{"encoder_arch": "vit", "model": "masked spectrogram model", "dataset": "simulated sounds of rotating machines with and without faults", "train_examples": 39062, "n_mels": 64, "hop_length": 160, "input": "log_mel", "win_length": 512, "method": "mae", "mask_ratio": 0.75, "loss": "mse", "encoder_norm": "layernorm", "encoder_norm_position": "pre", "encoder_activation": "gelu_tanh", "encoder_mlp_ratio": 3, "encoder_head_dim": 32, "encoder_fused_qkv": false, "encoder_bias": "none", "encoder_qk_norm": true, "encoder_layer_scale_init": 0.1, "encoder_parallel_block": false, "encoder_dropout": 0.1, "encoder_inner_norm": false, "encoder_drop_path": 0.05, "encoder_patch_size": [64, 2], "encoder_layers": 8, "encoder_width": 256, "encoder_positions": "learned", "decoder_width": 192, "norm_pix_loss": false, "decoder_layers": 3, "init": "xavier_uniform", "residual_init": "scaled_by_depth", "optimizer": "soap", "beta2": 0.99, "lr": 0.002, "beta1": 0.9, "shampoo_beta": 0.99, "eps": 1e-08, "precondition_frequency": 10, "max_precond_dim": 1024, "one_sided": false, "adamw_lr_other_params": 0.00095, "steps": 21200, "batch_size": 64, "epochs": 34.7, "lr_schedule": "cosine", "final_lr_fraction": 0.01, "warmup_steps": 4240, "weight_decay": 0.1, "adamw_weight_decay_other_params": 0.01}
Rows from block 4 of the encoder of a small masked spectrogram model, named by matrix and row number. Rows with one number belong to one neuron. Each number is 128 + 24 x the weight over its row's rms, rounded and kept within 0 to 255. All counts start at 0.
After each neuron's rows are labels from the 100 clips, of 14976, where the neuron reaches its highest value: "responds to" is what is common among them. Only what is clearly more common there than usual is listed. The data: simulated sounds of rotating machines with and without faults.
# fc1: MLP up (encoder.blocks.4.mlp.fc1.weight, 768x256), inputs 52-103
# fc2: MLP down (encoder.blocks.4.mlp.fc2.weight, 256x768, transposed), outputs 52-103

fc1.731 [ 91 132  87 139 116 106 145 103 112 129 137 136 129  93 148  98 135 193 109 142  95 122 161 136 182 152 137 139 111 161 121 136 129 152 111 122 130 140 144 115 116 129 146 106  94 137 143 126 140 141 127 140]
fc2.731 [106 126 124 141 137 129 111 119 123 126 147 120 124 164 128 134 141 165 117 110 123 119 132  95 161 141 174  93  75 166 104 119 122 137 133  95  70 149 110 145 134 134 102 168  86 136 123 116  99 117 136 167]
responds to: speed: fast; pump; conveyor

fc1.610 [122 119 164 133 114 124 109 174 136 129 139 132 135 125 156 113 134 127 126 122  81 140 136 152 108 113  82 142 128 140 131 156 122 130 165 137 159 147 137 114 163 141  79 138 163  95  95  87 146 129 123 131]
fc2.610 [152 143 131 119 154 101 127 104 101 134 174 135 114 129  87 133 159 101 130 168 131 127 180 100 162 114  94 138 104  83 126  99 135 137 137  85 178  79 150 138 168 106 179 133 135 143 156 132 123 100 170 109]
responds to: piston engine; gearbox

fc1.345 [122 132 136 108 146 118 140 114 118 152 137 126 124 139 114 127  95 132 139  75 116 106 183  73 116 102 100 136 156 128 131 190  84 168  94 102  86 149 125 121 157 125 119 168 156 157 116 130 154 108 111 129]
fc2.345 [150 116 132 159 163 119 143 128 143 122 157 100 155 142 118 137 104 158 137  83 135 125 162 105 164 118 131  93 115 125 129  78 123  74 144 106 121  94 124 105 141 150 139 143 108 105 150 128 148 139 152 124]
responds to: electric motor; squeal; machine: piston engine

fc1.239 [121 152 139 128 152  94 128 114 119  89 115 129 135 107  84 163 112 140 107 133 136 155 155  95 114 155 139  94 105 146 131 102 159 175 154 143 123 115  92  58 138 109 121  96 129 126 136 141 156 142 107 134]
fc2.239 [129 136 127 144 134 140 164 140 123 101 116 136 130 122 124 143 161 153 105 131 141 147 149 125 132 125 145 108  87 124 141 146 129 130 193 136 134 131 122 158 154 128 132 136 136 159 155 114 151 145 110 116]
responds to: piston engine

fc1.11 [133 125 129 129 104 133 168 113 133 122 146 114 120 166  87  95 138  56 156  87 130 121 158 161  79 122 142 103  94 111  97 134 131 121 138 139 145 128 137 156 113  83 131 103 162 124 110  95 140 103 138 130]
fc2.11 [138 125 135 107 134 108 119 131 128  86 161 114 159 140 144 139 103 164 107 147 124 124 109 132 147 124 104 146 140 138 103 122 127 154  91 153 161 111  80 124 149 160  98 114 116 130 150 136 116 149 146 114]
responds to: conveyor

fc1.761 [137 142 141 118 148 164  79 120 128 125  65 124 116 133  92 115 115 140 112 127  64 155 138 123 126 150 114 150 126 126 135 150 156 117 113 123  76 108 124 105 129 115 127 162 109 134 128 115 142 101 124 153]
fc2.761 [ 93 118 130 117 138 105 139 148 157 130 196 101 152 123 178 134 136  89 123  85 164  93 130 108 161 150 153 165 133 121 161 172 100 128 144 119 116 115  78 130 120 105 150 116 121 141 162 143 118 107 114 146]
responds to: piston engine

fc1.401 [130  77 147 113  84 108 152 174 142 102 103 116 134 147 123 100  96 148 189 148 115 127 172  95 145  93 115 156 133 103 153 103  95 115 150 134 101 150 110  92 160 134  96 137 133 169 109 177  71  94 141 170]
fc2.401 [154 161 151 111 158 102 108 164 107 108 137 134 112  89 133  99 167 140 134 104 131 112 106 182 165 129 111  77 144 167 147 100 125 143 142 124 189 117 145 112 168 113 148 113  98 105 108 152 124 162 121 172]
responds to: electric motor; gearbox

fc1.575 [111 132  77 116 158 138 158 107  89 104 118 139 118 140 132  98  87 128 153 131 117 118 134 162 117 131 143 114 141 104 130 154 176 159 133 101 150 135 143  88 104 118 153  85 112 136  91 115 155 153 125 160]
fc2.575 [133 104 140 101 132  93 162 141  99 164  60 144 144 106 156 117 121 101 140 163 137 122 137 137 115  91 122 133 154 155 100 165 134 131 108 113 113 111  94 138 118 129 155 159 120 125 131 100 130 188 110 175]
responds to: speed: fast; compressor

fc1.602 [177 138 104 120 103 111 109  74 110 165 154 128 135 128 109 118 125 137 143 113 120 117 145 109 113 133 104 138 129 175 109 114 137  71 129 160  80  93 112 155 121 106 131 137 145 131 127 127 111 110 164 137]
fc2.602 [138 132 148 130 161 169 144 111  78 133 176 153 104  70  93 105 161 154 108 122  99 135 103  78 118  78 130  90 103 134 142 131 143 166 139 111 137 141 124 125  91 158 147 137 136 121 155 180 135 114  71 126]
responds to: electric motor

fc1.601 [ 72 121 146 120 136 150 121 133 158 125 136 133 124 143 149 186 102 144 108  95 134 109 155 111 141 123  61 154 139 131 152 125  90 139 152 142 131 145 122 148 116 114 129 131  86 109 107 109  96 139 145 122]
fc2.601 [131 132 139 135  81 143  85  97  87 105 115 153 123 107 108 170 133 119 132 139 168 116  78 149  92 123 138  68 110 117 141 163 115 158 131 148 172 148 108 128 105 132 111 136 180 114 138 116 118 119 158 106]
responds to: electric motor; squeal; grinding

fc1.746 [126 128 119 130  92 125 133  93 129 116 138 154 142 114  64 137 117 144 142 122 129  98 100 167  92 149 119  91  91 118 164 107 114 135 102 128 164 161 153 112 131  99 138 150  64 114  84 131 141 116 152 103]
fc2.746 [128 124 122 111 156 122 116 121 142 133 152 144 140 165 117 146 142 102 153  90  97 104 131 113 118 122 107  89 139 152 132 143 131 128 135 130 131 124  94 168 108 141 160 143 126 158 137 160 112 125 103 153]
responds to: electric motor

fc1.684 [171 118 128 139 105 135 126 143 157 129 129 105 127 125  72 168  97 145 115 151 128 134 130 101 107 105 147 117 137 125 102 134 128 120 169  70 114 188 117 108 137 129 150 163  89 107 148  99 110 152 160 130]
fc2.684 [113 138 144 145 120 138 126 118 155 122 130 110 141 120 164 156 108 125 134 134 115 149 124 132 158  91 114 158 142 165 135 153 134  86 111 154 131  98  99 190 129 100 148 151 127  99 130 105 142 140 161 116]
responds to: electric motor; gearbox

fc1.287 [138 120 112 137 132 152 177 132 138 117 147 117 113 154 129 129 111  78 121 115 123 126 172 113 146  80 155  91 126 101 123 142 141 126 116  79 140 113 155 143 153 118 131  90 119 102 111 167 139 111 100 123]
fc2.287 [112 120 124 134 114 140 163 112 189 114 116 144 145  90 144 124 165 110  99 158 101 119 106  93 110 105 126  67 140 124 159 163 140 127 169 117 152 160  86 112 131 173 104 138 142  93 103 103 107 150 111 166]
responds to: speed: fast; compressor

fc1.536 [149 103 111 129 160 131 152 121 110 119 145  98  71 144 125 166 133 134 132 141 136 139 169 111 112 120  96 158 153 105  76 161 166 140 159 148 149 121 172  68 125 167 102 107 108 142 142 116 103 101 170  80]
fc2.536 [152  89 107 113 149 104 142 154 128 124 126 179 143 136 133 156  85  93 109 130 122 110 130 105 174  97 157 108  65 107 105 140 115 126 116 133 159  92 147 111 109 118 149 140 146 142 110 127 154 122 176 123]
responds to: conveyor; speed: fast; state: normal

fc1.490 [102 152 131 121  96 111 155 139 104 129 143 135 134 130 102 162 133 108 133  93 115 109 145  91 120 119 126 124 100 160 160 123 128 142 158 130 140 132 137 120 153 100 155 177 134 170 177 141 141 136 156 139]
fc2.490 [111 190  92  97  93 123 126  80 127 118 122 132 119  94 131  95 118 145  83 106 143 116 140 155 101 111  88 131 134 170 136  98 132 143 127 127 127 137  74 132 107 156 120 114 172  94 123 158  83 146 124 112]
responds to: electric motor; speed: fast

fc1.522 [111 101 134 183 108 116 120 109  96 150 107 112 123 155 101 139  55 145 115 122 105 156 110  85  79 146 165 129 150 106 128 106 115 134 125 127 126 131 132 169 187 160 129 142 128 114 125  90 110 111 129 138]
fc2.522 [132 141 116 110 116 117 143 114 184 104 148 142 147  83 117 156 164 138 160 142 142 114 143 145 128 132  83 112 118 153 110 124 107 109 146  99 116  93 152  92  96 137 101 126 105 128 126 144 177 122 136 120]
responds to: speed: fast; piston engine

fc1.142 [183 139 147 148  85 133 124 119 135 152 125 124 107 117 142 135 162 140 117 176  80 139 164 127 139 120 106 123 132 159 106 142 153 134 167 120 180 117 111 114 114 144 131 111 177 135 118 114 133 118 160 126]
fc2.142 [ 97 105 148 140 119 103 140 138 124 135 110 158 159 126 130 130 153 140 140 110 119 118 133 153 141 136 102 164  99 132 128 127  96  92  93 135 128 136  81 144 112 102 138 151 127 119 131 164 134  98 111 153]
responds to: piston engine; conveyor

fc1.734 [127 152 108 102 169  96 167 105 143 126 108 126 122 123 125 124 121 144 111 165 133 150 128 134 133 150 132 115 122 159 173 110 107 128 142 182 100 125 136 109 115  83 134 124 109 155 147 131 169 127 117  92]
fc2.734 [160 141 108 118 132  90 116 122 103 119 145  92 122 105 123 128 117 113 174 131 131  70 123 109 147 131 101 149 137 111 134  90  97  45 133 148 151 155 152 124 109 110 154 166 145 141  96 111 146 115  92 104]
responds to: speed: fast; gearbox

fc1.758 [103 173 127 152 124 128 131 118 125 119 155 120 158 136 124 132 141 109 137 111 137 146  98  80  87 155 118 133 140 121 117 133  95 138 106 113 112 157 134 109 122 155 136 132 111 145 104 160 184 115 185  99]
fc2.758 [160 127 127 144 109 140 119 139 159 133  76 142 155 136  94 137 141 170 143  91 156 112 118 150 169  50 109 139 102  84 149 143 123 136 145 144  91 131  86 100 180 124 127 122 136 132 131 115 147 143  78 114]
responds to: fan; slowing down

fc1.767 [172  89 126 125 111 136 124 177 130 118 145 185 139 111 154  96 147 154 128 131 140 179 139 150 118 114 110 121 137 119 175 133 115  87  96 104 120 137 146 140 161 144 160 126 104 138 134 114 120 133 145 159]
fc2.767 [104 116  78 146 123 123 101 141 136 114 159 117 158 142 121 133 130 117 132 142 102 144 140  82 125 103 182 146 170  98 130 144 133  88 128 119 127 118 104  91 115 120 153 130 136 131 123 144 158 147 136 109]
responds to: speed: fast; compressor

fc1.459 [124 131 103 138 101 164 157  93 125 132  75 136  98 105 135 118 127 102 101 100 128 132 131 170  97 150 127 130  97 147 138 131 101 146 139 157 148 137 131 138 117 171 142 141 132  54 185 108 130  92 157 130]
fc2.459 [120 129 155 155  94 111  91 118 104 150 115 129 157  96 103 137 160 111 147 162 134  99 118 118 146  99 111 132 155  94  88 103 125 130  68 101 123 129 150 128 134 162 143 167 170 129 112 105  99 119 108 150]
responds to: piston engine; electric motor

fc1.135 [114 145  83 131 142 134  99  84 173 112 120  98 128 140 124 152 117 113  82 122 156 139 140  99 158 151 136 137 137 117 117 102 133 127 138  95 142 142 193 115 138 114 133 140 137 135 114 111 126 167 132 118]
fc2.135 [150  64 142 120  71 163 130 149 114 118 134 141 110  94 128 106 139 115  75  89 127 122 112 102 108 127 151 141 151 100 148 112 140 186 190 132 132  92  95 111 108 135 108 176 108 109 103 156 140 115 144 130]
responds to: piston engine; rattle

fc1.76 [ 96 156 151 100 136 120 175 103 131 140 137 136 153 131 135  99 111  87  93 123 138 140 112 112 160 110 129 137 122 132 133 128 101 136  95 152 126 156 141 135 112 109 123 175 114 139 102 144 139 129 118 134]
fc2.76 [126 119 141 127  94 114 113 117 115 116 114 139 117 130 163 115 128 139 183 134 163  92 132 162 107 110 139 147 130 114 154 113 174 113 126 151 108  99 153 123  81 124 129  84 122 129 108 147  98  75 117 105]
responds to: speed: fast

fc1.651 [143 154 122 111 114 143 178 118 139  95 155 148 125 155 111  96 106 120 145 118 165 101 105  89  83 153 159 118 147 128 150 147 123 100 123  80 121 153 137 122 131 158  93 137 136 157 160 153 112 128 152 109]
fc2.651 [136 153 126 129 113 112 114 117 207 137  88 129 105 123  93 155 126 144 148 111 146 105 144 101 143 148 154  99 128 135 119 114 153 119 110 116 109 105 149  93 157 172 112  77 115 126 147 150 156 198 118 106]
responds to: piston engine